config = dict(
    logit_normal_time=False,
    one_sided=False,
    max_grad_norm=0.5,
)
Rows from block 3 of a small class-conditioned image flow-matching model, named by matrix and row number. Rows with one number belong to one neuron. Each number is 50 + 12 x the weight over its row's rms, rounded and kept within 0 to 99. All counts start at 0.
After each neuron's rows are labels from the 100 images, of 14848 (inputs lightly noised), where the neuron reaches its highest value: "responds to" is what is common among them. Only what is clearly more common there than usual is listed. The data: histories of elementary cellular automata, time running down. In brackets: how many of the 100.
# fc1: MLP up (model.blocks.3.mlp.fc1.weight, 1920x320), inputs 216-269
# fc2: MLP down (model.blocks.3.mlp.fc2.weight, 320x1920, transposed), outputs 216-269

fc1.561:36 74 45 46 57 55 31 36 29 54 48 38 50 54 43 66 42 43 38 47 54 54 76 49 48 52 37 61 48 58 47 57 63 39 40 51 62 43 66 65 67 44 56 66 48 07 63 38 24 46 59 61 38 37
fc2.561:72 68 67 46 39 51 36 65 54 61 48 49 37 50 41 60 55 47 52 51 33 50 35 70 36 51 57 40 57 48 68 52 75 66 65 58 71 47 44 21 52 60 53 25 25 47 39 69 43 40 51 54 88 54
responds to: 101 turns on (97)

fc1.380:49 60 86 34 55 46 58 27 36 76 59 63 52 38 23 64 31 40 47 55 64 68 47 41 64 33 61 64 61 51 33 50 78 57 57 54 58 48 54 56 53 43 57 52 51 62 45 39 44 47 54 78 51 64
fc2.380:37 49 51 55 42 59 46 41 57 47 52 40 47 66 52 52 43 46 48 49 65 49 25 12 52 60 39 55 38 47 56 43 48 57 59 52 55 46 56 35 51 50 19 42 54 60 55 60 32 67 43 39 56 39
responds to: 001 turns on (100); large cells (88); 110 turns on (82); rule: rule 110 (27)

fc1.659:72 44 53 61 40 55 54 66 48 40 55 52 69 53 46 40 61 40 63 35 64 45 51 72 51 45 43 46 71 55 54 54 50 47 40 33 47 31 49 68 46 52 55 54 63 51 38 57 34 42 47 73 46 60
fc2.659:46 47 45 58 39 61 73 50 49 30 62 26 42 63 56 52 37 65 52 60 52 51 47 51 46 65 55 50 99 58 48 41 48 47 56 54 48 57 60 35 52 31 46 54 92 61 65 59 31 59 58 63 58 58
responds to: 000 turns on (81); 001 turns on (76)

fc1.430:66 46 43 40 51 69 25 48 61 60 52 53 66 70 43 48 31 56 52 53 49 30 57 40 55 35 72 43 67 66 42 57 45 61 65 48 51 41 44 40 57 49 73 51 38 47 49 59 54 23 42 44 49 52
fc2.430:54 60 50 60 67 69 61 46 47 57 56 61 51 47 48 56 54 41 43 54 52 55 43 71 55 47 65 47 13 46 51 45 53 32 47 72 66 45 64 24 46 37 44 55 49 09 40 38 27 43 47 47 48 46
responds to: 101 turns on (100); large cells (98); 110 turns on (79); 010 turns on (78)

fc1.657:48 59 29 43 47 41 40 39 49 75 56 82 42 53 42 67 46 55 39 28 40 50 34 50 58 32 39 44 19 41 44 78 42 58 36 31 54 45 63 54 42 49 40 55 85 69 57 61 47 56 46 38 14 36
fc2.657:63 58 62 64 58 67 40 40 60 39 41 68 54 49 66 34 44 51 52 76 79 45 39 45 54 52 55 59 30 50 39 42 53 71 43 53 48 41 40 46 50 48 81 49 59 42 65 42 53 44 31 66 63 32
responds to: rule: rule 61 (26)

fc1.351:49 10 50 52 61 44 78 43 40 66 51 54 58 48 54 59 51 63 48 48 39 40 52 56 55 48 56 31 46 45 29 47 43 49 64 59 32 72 42 48 49 42 53 84 69 59 44 62 55 40 37 49 47 45
fc2.351:38 93 60 47 59 31 36 45 61 41 60 29 63 47 56 50 62 60 48 52 59 44 49 50 50 41 47 35 34 54 39 51 45 46 70 54 55 41 33 28 54 54 38 42 50 56 63 47 49 45 41 50 42 43
responds to: 000 turns on (94)

fc1.453:44 75 47 66 49 45 55 37 64 44 53 39 47 60 64 58 49 45 52 51 30 53 34 52 27 46 54 59 34 51 65 61 68 68 62 56 52 38 44 70 37 50 55 20 45 51 81 41 46 54 59 64 36 37
fc2.453:48 47 37 45 55 36 58 46 41 46 61 40 55 48 67 55 61 47 55 53 79 34 47 49 35 45 41 44 16 46 47 48 60 71 71 31 62 59 46 39 39 57 36 66 39 41 71 31 47 41 36 55 70 30
responds to: 011 turns on (88); 110 turns on (84)

fc1.748:43 53 60 44 60 49 53 48 67 46 43 67 51 51 70 30 78 66 68 61 52 46 45 46 51 71 39 57 38 37 49 55 29 51 78 38 42 57 46 47 36 38 46 64 51 47 54 45 46 65 49 39 54 46
fc2.748:57 49 69 46 46 53 45 58 49 60 54 62 46 46 55 62 69 58 56 42 25 62 42 55 41 30 60 24 41 52 46 45 41 56 82 60 33 42 59 65 52 56 67 38 52 53 51 31 09 43 53 49 38 62
responds to: 000 turns on (94); 111 turns on (90); rule: rule 135 (25)

fc1.530:31 64 63 39 52 58 55 36 54 68 60 49 58 45 54 34 57 12 49 59 52 53 30 72 69 48 37 80 48 57 53 38 26 43 45 48 60 52 20 44 55 44 56 35 52 62 60 43 59 46 40 59 37 40
fc2.530:53 50 33 48 55 59 59 61 52 32 80 38 52 48 62 89 39 86 54 36 68 42 46 45 51 42 55 39 41 51 51 59 18 38 53 35 49 45 69 48 49 56 20 60 56 53 73 55 48 58 60 21 57 46
responds to: large cells (97); 000 turns on (80)

fc1.389:45 60 29 43 36 58 44 56 53 53 45 75 29 45 63 55 49 61 69 52 38 58 49 46 58 51 46 35 49 65 65 43 31 80 27 27 44 54 62 45 60 45 63 56 48 58 43 68 61 44 34 56 47 60
fc2.389:48 51 65 50 47 47 60 54 40 60 56 38 43 44 55 33 29 69 45 50 41 58 49 57 44 44 49 53 46 55 41 50 54 37 45 31 46 57 59 39 54 47 55 42 53 57 49 65 38 65 42 48 61 38
responds to: rule: rule 110 (32)

fc1.569:49 65 63 53 41 55 58 59 20 57 57 59 59 62 50 23 56 88 70 58 48 70 54 40 44 47 72 72 46 55 58 63 54 47 57 50 48 26 40 56 60 51 45 65 53 26 44 31 38 50 51 64 57 63
fc2.569:38 41 40 65 74 47 27 26 27 42 55 47 44 54 50 29 43 49 66 57 57 51 63 37 53 51 60 38 62 49 46 54 39 75 51 61 82 47 37 22 44 60 51 55 66 59 68 52 20 64 50 54 59 52
responds to: rule: rule 131 (26); rule: rule 110 (25)

fc1.60:33 22 44 19 72 34 66 42 65 46 36 14 61 52 26 63 70 57 70 29 30 51 65 49 45 44 48 47 48 45 53 29 47 38 43 33 44 66 64 62 53 57 56 60 44 53 51 53 67 44 50 39 45 59
fc2.60:46 76 49 33 46 59 54 76 77 45 58 80 61 42 60 41 33 57 53 45 28 45 45 40 55 35 49 60 49 55 57 49 61 53 63 37 31 46 55 55 46 33 54 78 73 62 36 47 37 41 41 49 44 50
responds to: 101 turns on (98); 110 turns on (98); 011 turns on (98); rule: rule 124 (38)

fc1.142:32 67 37 50 69 50 43 77 53 66 51 50 58 47 50 64 14 68 60 44 41 30 49 34 38 42 56 60 31 40 65 74 54 45 45 57 45 50 56 73 39 46 45 58 59 46 50 52 27 51 33 39 55 57
fc2.142:67 55 66 60 57 45 46 71 43 41 49 57 39 40 52 47 35 43 52 51 54 62 51 46 49 39 38 49 45 47 46 42 54 27 68 66 57 28 44 22 50 64 47 40 61 67 45 67 22 49 74 59 41 48
responds to: rule: rule 131 (27)

fc1.680:48 70 52 81 65 67 60 52 57 63 72 32 60 55 55 47 50 68 51 57 49 64 64 51 38 49 48 61 62 47 62 36 63 63 50 52 69 35 23 44 64 62 46 43 48 53 44 53 60 40 66 51 50 42
fc2.680:38 58 59 70 45 54 62 51 46 57 44 36 74 40 58 60 30 42 57 56 63 49 40 47 49 32 67 42 58 54 73 52 53 53 46 41 37 60 32 73 47 37 61 61 41 42 46 72 47 63 28 30 45 56
responds to: dense start (58)

fc1.102:59 29 52 58 49 58 57 67 66 39 49 40 61 55 67 64 57 55 55 50 33 60 30 53 49 16 63 51 50 47 81 15 57 52 48 51 58 36 26 49 37 50 30 50 42 46 39 69 35 51 62 61 54 57
fc2.102:53 51 51 45 54 58 60 37 38 55 49 47 38 48 44 63 48 54 52 67 70 40 34 44 54 49 79 64 65 48 55 38 49 43 59 36 45 59 36 44 44 46 69 68 55 58 43 48 53 51 51 44 43 52
responds to: dense start (89); 010 turns on (76)

fc1.746:49 70 57 43 41 43 59 55 52 37 47 65 40 50 44 57 70 54 57 44 49 33 44 54 67 34 56 37 53 41 64 66 51 57 50 56 44 54 48 54 71 59 58 43 71 49 87 38 31 56 40 43 60 45
fc2.746:55 66 61 30 53 59 69 45 71 33 51 73 56 43 44 53 59 40 58 45 49 51 49 43 55 47 28 62 37 55 24 58 60 66 40 33 48 56 48 44 59 49 40 51 51 30 51 47 11 58 48 48 40 57
responds to: 100 turns on (98)

fc1.677:51 57 40 41 54 51 35 48 31 42 42 65 52 40 57 41 44 38 75 44 57 56 57 66 61 48 41 77 25 68 74 43 48 45 34 48 83 46 60 61 48 61 57 76 54 56 49 37 48 59 50 50 44 56
fc2.677:39 44 61 51 66 44 51 41 43 57 50 61 52 50 38 41 79 69 48 60 30 47 33 62 54 73 61 34 47 48 50 49 47 49 54 44 57 48 29 38 44 55 78 23 44 47 58 54 49 49 50 57 57 31
responds to: dense start (85)

fc1.133:36 38 69 40 61 47 43 45 57 40 64 60 70 45 63 49 36 69 42 48 51 52 63 46 52 48 43 40 39 60 44 46 46 72 74 37 55 49 53 65 43 61 51 68 52 43 50 67 51 38 68 57 53 67
fc2.133:22 42 44 60 74 44 43 32 47 40 58 37 67 45 42 76 48 68 50 40 40 45 43 61 51 41 20 44 66 50 58 60 38 51 42 50 46 41 37 48 51 21 50 21 73 58 44 49 38 32 62 34 39 40
responds to: 111 turns on (98); 010 turns on (83)

fc1.330:55 41 76 46 41 54 53 56 61 62 74 55 21 52 38 65 42 35 60 62 67 51 57 47 36 60 49 42 51 66 79 44 62 51 32 62 58 47 65 61 48 48 61 35 49 46 60 44 44 54 56 30 27 65
fc2.330:62 60 55 29 57 76 43 37 74 55 56 61 49 51 44 65 54 45 54 39 48 36 59 66 51 62 51 62 55 57 29 52 84 45 53 60 51 32 49 71 56 50 65 54 40 76 41 61 18 54 46 58 91 48
responds to: rule: rule 131 (25)

fc1.589:50 61 41 66 33 62 24 69 78 47 57 45 45 40 41 41 60 48 51 52 08 52 41 60 63 57 55 57 44 47 66 28 55 62 58 51 55 57 44 47 49 53 55 53 55 53 30 60 49 32 53 63 49 52
fc2.589:69 58 40 55 58 43 65 43 82 41 42 38 48 52 57 35 59 52 50 47 34 50 37 43 52 46 56 54 57 51 78 50 65 56 67 47 76 36 27 17 50 61 54 46 49 43 66 48 41 45 56 47 46 40
responds to: rule: rule 142 (26)

fc1.764:53 58 60 54 55 30 52 40 49 43 52 39 37 52 46 51 38 46 48 57 38 31 64 57 50 47 57 35 53 52 63 47 51 47 51 71 79 61 43 35 57 29 52 61 44 55 53 63 26 49 61 54 29 55
fc2.764:38 57 43 43 30 43 58 55 35 58 54 44 42 71 49 28 56 55 53 38 70 48 38 34 52 59 33 66 57 56 35 56 37 34 32 43 56 39 76 34 46 49 68 40 59 61 43 41 32 52 44 52 62 65
responds to: large cells (100); 000 turns on (77)

fc1.611:32 45 61 44 37 37 52 39 69 61 69 29 57 25 41 58 56 67 36 52 38 54 41 46 50 40 38 39 56 70 42 55 31 50 32 42 68 39 34 52 42 60 65 48 64 45 65 48 47 43 64 44 37 32
fc2.611:38 52 47 70 31 65 63 65 50 56 59 56 57 37 47 44 29 54 50 40 19 61 64 80 47 50 31 57 43 47 49 42 22 66 50 35 51 50 31 48 47 26 29 58 43 26 51 34 24 50 42 44 51 39
responds to: 100 turns on (85); 001 turns on (83); 010 turns on (76)

fc1.265:57 44 49 43 70 65 42 56 49 49 47 38 35 53 60 69 66 58 61 51 42 46 38 60 55 40 24 61 44 47 50 62 66 66 51 44 60 31 49 54 65 46 50 50 50 53 64 55 66 61 55 80 61 39
fc2.265:60 55 53 66 48 63 68 47 44 46 53 34 41 69 44 38 44 50 49 52 58 43 51 77 49 58 66 36 61 50 73 49 41 55 53 38 57 55 55 59 47 22 38 39 40 70 50 65 47 27 45 47 53 30
responds to: 110 turns on (90); large cells (89); 101 turns on (87); 010 turns on (77)

fc1.203:41 73 55 61 73 58 46 42 46 50 46 53 66 60 51 64 62 44 38 39 57 49 38 67 69 53 73 58 50 36 65 60 59 25 37 50 44 17 49 52 38 62 53 52 55 62 64 65 48 30 74 52 58 56
fc2.203:43 59 51 51 32 53 76 45 55 47 46 52 40 54 48 36 39 69 53 54 71 55 58 47 49 67 49 34 54 59 65 48 55 26 53 41 45 50 49 61 52 22 49 37 60 56 62 66 72 47 49 38 66 60
responds to: 010 turns on (97); 110 turns on (97)

fc1.722:42 46 52 72 47 47 49 63 43 63 51 65 73 51 52 59 45 49 52 40 75 60 44 47 56 53 46 35 25 52 32 48 52 67 32 49 46 36 52 74 33 51 46 63 64 55 57 50 51 42 52 40 71 38
fc2.722:50 58 34 38 43 55 45 65 55 41 37 59 39 44 61 54 41 60 54 60 24 50 52 49 54 61 48 70 28 49 52 54 60 63 49 48 46 42 49 45 42 52 56 44 60 42 67 76 61 52 57 26 23 52
responds to: 111 turns on (97); 000 turns on (81)

fc1.152:39 59 52 56 66 54 61 32 47 41 68 55 33 41 47 24 37 65 52 72 57 56 34 33 38 84 53 17 45 43 51 62 76 47 33 44 65 40 61 26 37 48 48 47 52 36 45 55 56 53 54 45 49 61
fc2.152:47 66 56 58 64 52 53 68 48 44 05 46 58 33 33 40 43 20 49 40 68 52 64 39 48 58 52 63 48 50 40 52 76 59 29 60 47 46 38 62 49 53 50 44 51 55 50 53 60 39 34 44 41 53
responds to: large cells (94)

fc1.507:29 35 37 58 37 49 46 42 34 49 61 64 68 54 45 31 49 54 45 47 62 50 61 39 46 49 58 61 57 89 62 45 57 49 59 54 55 52 79 46 49 39 60 82 62 56 23 65 68 24 55 51 61 36
fc2.507:23 64 36 61 47 41 55 68 84 30 56 29 49 44 47 45 43 31 45 51 52 45 53 62 54 48 38 54 58 63 50 56 38 39 25 53 72 37 71 54 45 67 32 63 52 61 56 49 50 47 51 37 58 65
responds to: 000 turns on (90); 101 turns on (86); rule: rule 165 (33)

fc1.171:42 37 43 60 38 36 42 41 29 57 58 50 65 64 55 57 45 49 50 33 32 46 38 42 47 53 37 46 42 27 39 40 50 56 46 49 52 58 60 71 66 37 79 60 61 70 64 61 39 53 68 31 42 55
fc2.171:49 51 37 51 53 61 72 50 37 62 45 47 26 41 44 43 51 47 49 39 27 55 30 31 56 57 51 63 56 51 38 41 30 49 44 43 46 50 32 44 49 39 62 35 55 36 42 53 50 53 50 64 56 43
responds to: 111 turns on (100); 000 turns on (79)

fc1.635:53 62 57 29 48 48 66 47 34 52 55 60 56 46 63 44 36 52 55 58 27 49 38 64 52 51 45 52 47 59 84 42 36 58 27 58 76 79 64 55 42 48 30 28 54 36 53 75 48 61 32 56 50 56
fc2.635:39 56 57 78 40 49 71 40 32 53 71 50 46 43 40 61 25 39 53 46 53 56 53 47 47 62 50 52 52 45 51 43 54 68 56 50 29 28 54 49 45 47 58 62 49 63 58 51 54 40 56 61 55 52
responds to: 110 turns on (92); 011 turns on (92); 101 turns on (88)

fc1.8:55 46 33 41 38 58 77 52 81 46 61 52 45 49 46 42 44 51 50 49 57 59 49 57 37 53 38 33 34 67 57 64 56 39 56 37 49 35 65 57 40 40 49 45 55 47 51 50 30 34 71 73 49 41
fc2.8:35 70 41 74 72 45 61 61 60 55 33 51 57 55 61 46 58 42 42 42 41 43 62 54 56 57 40 23 44 45 35 55 43 48 60 67 66 58 47 45 50 62 57 53 32 53 55 49 49 48 54 47 43 48
responds to: rule: rule 110 (32); rule: rule 137 (25); rule: rule 193 (25)

fc1.372:55 28 55 40 33 46 60 59 59 60 68 49 19 51 42 56 60 67 55 49 65 38 61 58 50 59 41 53 55 52 36 60 59 40 62 56 47 56 49 43 36 44 49 37 50 37 52 60 39 63 44 41 23 57
fc2.372:59 43 41 28 25 68 47 72 51 39 47 39 55 45 46 39 56 58 52 38 45 50 92 20 47 41 41 53 72 47 52 49 56 34 50 53 56 54 43 55 43 60 44 48 43 60 41 44 49 52 50 55 74 44
responds to: 011 turns on (98)

fc1.424:38 44 55 54 57 60 52 52 36 54 53 70 54 25 48 60 53 62 50 55 47 61 52 64 48 45 45 45 29 56 38 49 35 61 38 30 75 38 54 32 41 53 49 53 62 57 47 59 56 35 63 63 61 63
fc2.424:71 59 47 52 39 67 45 30 58 43 46 59 59 47 56 43 55 42 48 34 66 69 45 38 45 60 52 61 22 49 44 53 35 42 27 61 68 43 62 79 47 48 49 65 56 46 35 63 51 64 31 55 49 52
responds to: 010 turns on (84)

fc1.161:76 25 41 56 41 50 68 78 50 44 62 62 69 59 45 36 44 55 55 64 49 42 57 41 57 48 48 28 50 46 58 50 50 38 39 16 44 51 58 73 39 44 45 55 52 66 63 61 67 25 57 50 52 77
fc2.161:58 61 44 42 37 53 59 35 49 59 49 43 53 50 41 58 35 52 48 43 50 53 54 24 56 64 25 75 58 59 19 49 47 57 52 39 72 57 56 80 54 36 61 61 29 53 45 71 47 61 55 33 27 53
responds to: rule: rule 62 (28)

fc1.92:42 70 62 53 50 42 52 52 54 43 46 33 70 48 57 68 39 65 45 66 44 44 62 48 42 55 50 47 55 56 40 43 55 41 49 43 42 63 52 44 42 42 46 42 56 41 59 52 46 60 37 44 46 49
fc2.92:39 77 31 44 56 57 65 60 53 56 44 40 34 33 45 33 43 43 45 47 57 50 64 47 51 49 63 61 53 49 48 45 49 31 42 59 55 44 57 60 50 47 64 62 60 61 59 63 55 31 53 72 54 59
responds to: 101 turns on (93); 001 turns on (81)

fc1.415:42 55 61 45 60 28 39 59 37 51 46 43 79 47 59 35 64 45 58 44 45 52 63 70 46 70 54 46 46 33 21 38 50 59 58 55 57 53 49 36 47 54 50 56 31 60 58 40 52 48 60 54 52 51
fc2.415:49 27 37 54 64 38 41 41 52 38 38 63 76 55 50 46 52 54 62 54 34 42 58 69 46 47 43 38 35 45 49 55 35 56 68 40 69 51 27 49 47 38 55 56 48 08 66 53 50 54 46 60 46 64
responds to: 110 turns on (93); 011 turns on (84); 101 turns on (79)

fc1.487:41 36 36 32 58 43 40 93 46 44 63 59 48 60 47 46 55 52 50 59 56 43 56 40 61 52 49 47 65 50 75 42 60 39 49 51 55 25 57 68 52 57 45 54 49 57 38 38 19 59 39 49 59 50
fc2.487:41 49 31 46 38 60 82 44 52 58 64 49 55 45 50 72 51 42 48 47 66 50 45 55 50 41 39 42 35 52 53 45 46 61 75 27 53 67 53 50 53 49 46 58 51 54 58 67 63 54 47 39 57 46
responds to: rule: rule 62 (25)

fc1.531:53 69 55 57 44 50 55 53 53 47 54 70 46 64 45 46 50 48 32 72 26 62 57 26 51 58 60 39 44 39 42 34 56 42 51 67 50 68 41 66 64 42 66 48 41 53 61 43 44 68 48 53 65 35
fc2.531:64 58 59 33 34 54 49 50 20 45 58 59 40 62 52 35 67 40 53 72 66 52 26 41 62 46 71 59 45 48 45 43 51 56 46 62 49 51 57 46 50 38 50 22 53 45 58 33 56 71 76 53 52 45
responds to: 011 turns on (97); 101 turns on (86)

fc1.516:35 54 57 55 40 47 28 50 66 38 42 39 40 43 33 82 78 58 60 46 61 44 48 71 44 51 29 43 40 63 65 45 64 34 34 39 60 27 38 74 41 37 66 33 57 46 47 52 40 43 72 58 56 58
fc2.516:53 28 51 34 41 55 61 59 47 80 37 66 56 52 36 38 54 47 53 48 48 54 50 55 47 60 52 59 43 43 27 58 74 36 60 70 32 26 55 50 53 30 39 58 54 61 54 73 43 57 30 43 14 45
responds to: 100 turns on (80); 000 turns on (79); rule: rule 145 (27)

fc1.290:68 55 43 50 43 43 41 59 60 67 48 19 15 55 52 40 59 51 52 30 23 46 80 40 57 40 64 29 62 46 64 32 30 64 43 64 47 56 50 65 50 42 69 60 57 53 44 53 40 51 52 39 45 54
fc2.290:54 49 74 49 53 44 42 48 29 25 65 48 61 71 40 50 44 48 49 56 73 67 63 46 59 58 43 50 87 47 48 62 41 55 37 52 45 38 40 51 47 61 38 52 58 40 46 61 46 46 42 51 54 57
responds to: 001 turns on (85)

fc1.7:40 27 34 40 37 43 41 53 31 59 65 48 53 30 63 57 44 47 30 53 44 43 45 51 55 49 46 64 75 52 63 69 50 52 39 64 68 35 49 46 46 49 43 69 42 56 59 44 42 62 49 48 53 52
fc2.7:41 51 65 55 56 43 61 52 56 60 54 55 38 45 55 50 40 49 39 44 54 53 53 44 44 60 60 55 64 47 52 50 57 39 44 36 52 22 50 61 47 39 50 08 48 26 57 45 53 52 51 56 47 34
responds to: 101 turns on (85); 010 turns on (79)

fc1.37:46 53 58 46 49 37 36 67 64 46 32 38 63 48 51 53 63 65 56 46 68 77 59 43 59 56 46 75 56 52 44 33 47 56 74 49 61 47 50 55 48 60 46 90 37 51 37 80 45 47 42 63 45 46
fc2.37:34 35 47 49 38 48 33 55 59 64 44 27 73 61 46 51 58 48 55 53 64 49 57 63 53 68 48 46 52 40 29 53 40 31 48 54 47 35 46 64 49 21 28 47 51 36 44 38 66 56 20 65 56 50
responds to: 010 turns on (96); 101 turns on (92); 000 turns on (83); rule: rule 125 (25)

fc1.536:32 44 48 31 77 39 72 47 74 52 49 33 56 56 63 23 47 50 44 41 82 69 52 49 39 47 56 53 67 64 33 38 68 52 69 53 55 35 34 52 38 44 25 51 39 58 51 48 39 51 61 45 47 56
fc2.536:38 62 48 54 18 55 65 45 58 51 45 61 64 35 50 29 51 41 49 29 61 57 49 50 42 44 47 23 58 49 42 35 53 76 55 24 35 45 41 55 47 21 60 78 54 54 83 64 54 39 33 59 46 48
responds to: 110 turns on (89); 011 turns on (87); 101 turns on (84)

fc1.236:67 38 68 47 52 46 67 60 60 57 66 49 42 25 20 43 29 41 13 50 45 51 48 50 45 67 46 55 50 53 33 99 49 58 47 39 58 44 52 39 56 43 54 57 48 46 51 45 48 52 55 35 46 63
fc2.236:81 58 41 35 59 55 67 78 41 50 53 61 33 43 56 29 53 56 41 43 52 51 50 59 47 39 61 38 12 49 41 59 51 47 53 53 66 67 69 49 47 58 60 61 55 50 35 54 52 44 57 53 52 51
responds to: 001 turns on (78); 110 turns on (77)

fc1.117:45 18 47 60 48 50 57 64 46 56 67 80 57 45 59 65 55 47 60 73 51 69 55 41 46 50 28 49 54 45 40 39 51 51 32 35 22 38 29 44 63 45 49 58 44 42 53 35 63 44 37 62 61 53
fc2.117:54 38 70 51 60 38 63 37 40 54 42 69 49 46 60 67 44 55 53 13 35 47 33 56 50 43 57 23 49 49 44 58 00 63 54 45 58 37 70 34 52 56 48 42 60 63 66 40 56 45 42 59 46 64
responds to: 000 turns on (96); 001 turns on (92); rule: rule 35 (25)

fc1.455:52 57 56 59 62 60 71 57 34 36 44 52 58 55 55 53 43 60 43 66 37 51 62 34 57 36 50 64 53 66 52 55 60 37 59 48 45 42 57 45 63 52 40 48 51 42 40 72 65 25 55 63 42 49
fc2.455:64 48 45 51 55 45 49 44 79 58 55 56 55 39 53 43 57 45 41 47 42 39 55 36 49 44 61 46 67 55 51 56 34 44 64 20 38 25 55 30 57 35 60 46 32 63 38 42 37 48 59 56 48 52
responds to: 110 turns on (100)

fc1.155:57 34 50 52 74 36 43 60 50 37 61 43 50 52 47 45 46 53 59 51 53 63 66 59 51 52 43 62 65 44 51 83 45 37 60 34 66 37 59 35 35 47 54 33 53 40 55 39 66 29 35 37 57 62
fc2.155:40 45 66 33 26 58 44 34 86 43 48 59 63 35 45 56 53 59 48 51 51 44 67 31 54 56 39 42 55 45 65 47 60 56 41 47 62 28 64 45 55 49 27 41 47 76 36 66 25 50 46 46 49 32
responds to: large cells (99); 110 turns on (92); 011 turns on (87); 000 turns on (84)

fc1.405:53 50 65 60 23 49 47 66 38 44 57 51 38 63 60 57 34 46 52 54 42 45 42 34 37 39 60 49 62 42 51 47 26 45 48 37 59 49 15 52 40 43 54 52 59 26 39 50 44 44 59 61 48 48
fc2.405:80 70 69 64 50 68 76 58 52 49 56 49 65 58 58 31 55 35 42 60 56 52 18 31 53 56 61 51 27 55 45 47 60 57 63 41 63 56 65 39 59 44 68 36 35 15 44 45 53 74 59 67 61 37
responds to: 011 turns on (100); 101 turns on (88); 100 turns on (81); large cells (70)

fc1.741:39 42 34 61 40 46 54 33 43 31 27 54 50 39 27 48 48 50 50 70 49 50 49 52 56 60 51 24 55 43 65 37 57 46 55 42 44 58 30 74 49 52 66 74 43 38 41 50 49 75 51 54 90 47
fc2.741:33 75 58 52 44 57 65 38 46 32 58 64 53 46 53 60 66 45 57 27 69 47 62 50 44 67 49 40 48 55 36 45 48 48 51 60 63 50 32 54 49 34 42 53 67 39 56 39 37 49 69 47 83 25
responds to: large cells (99); 000 turns on (92); 101 turns on (84)

fc1.342:49 39 40 57 35 42 57 55 40 47 62 60 69 44 46 43 41 72 49 51 54 48 49 56 35 61 46 53 35 61 31 53 65 26 53 55 53 38 60 56 53 39 55 31 15 59 43 50 48 67 33 47 22 51
fc2.342:50 59 67 70 32 39 66 50 46 30 38 52 48 37 55 60 42 35 49 68 30 40 41 38 57 50 52 44 53 48 64 44 49 54 44 50 57 44 53 54 52 39 33 55 41 51 49 58 45 45 59 49 47 35
responds to: large cells (100)

fc1.678:59 40 34 67 46 62 53 50 53 43 45 35 55 54 59 49 46 42 62 58 51 37 34 34 42 48 28 43 50 56 28 48 56 67 67 49 55 35 70 60 60 49 28 69 63 58 53 29 39 41 58 34 50 44
fc2.678:64 43 46 51 39 51 72 61 40 56 55 54 49 50 53 45 57 53 50 57 19 44 46 43 50 40 74 47 42 55 30 46 37 49 48 50 58 45 50 24 46 62 54 52 60 46 62 51 50 55 55 40 45 40
responds to: 111 turns on (99)

fc1.607:44 47 32 39 67 47 42 40 48 43 58 48 41 41 46 57 59 47 62 57 40 53 19 66 59 57 32 48 64 72 61 55 52 67 41 27 57 75 41 45 52 50 48 49 39 48 43 58 52 55 44 70 31 35
fc2.607:59 51 61 50 45 44 47 33 59 48 54 40 43 54 49 21 61 43 43 28 55 63 39 36 52 43 69 40 55 44 46 43 35 50 46 48 49 54 55 39 55 52 59 52 43 48 62 52 54 53 46 51 79 54
responds to: 111 turns on (84)

fc1.362:24 45 58 48 57 30 55 79 51 24 38 59 42 62 52 49 50 65 61 48 52 40 52 55 61 50 50 56 57 53 57 51 53 32 39 58 43 60 51 66 45 57 37 54 47 50 72 51 33 35 38 42 44 54
fc2.362:63 47 34 50 53 42 53 61 71 94 41 43 57 51 49 60 48 44 55 57 46 55 50 52 55 49 38 32 39 44 38 41 52 46 56 21 60 52 64 60 36 39 56 28 40 47 54 27 42 59 51 62 54 49
responds to: rule: rule 62 (28)

fc1.509:50 52 53 62 55 39 60 50 26 42 69 41 41 55 49 38 47 57 73 52 21 70 43 41 57 24 70 41 43 45 54 60 69 47 47 27 38 58 23 59 53 49 63 47 37 60 53 53 55 60 51 41 63 62
fc2.509:41 46 54 59 65 50 49 50 46 32 60 70 65 52 47 77 29 48 51 51 41 44 42 31 41 53 64 47 56 52 31 40 36 47 39 49 43 55 47 64 45 46 41 42 58 64 54 56 61 42 46 48 46 53
responds to: 001 turns on (85)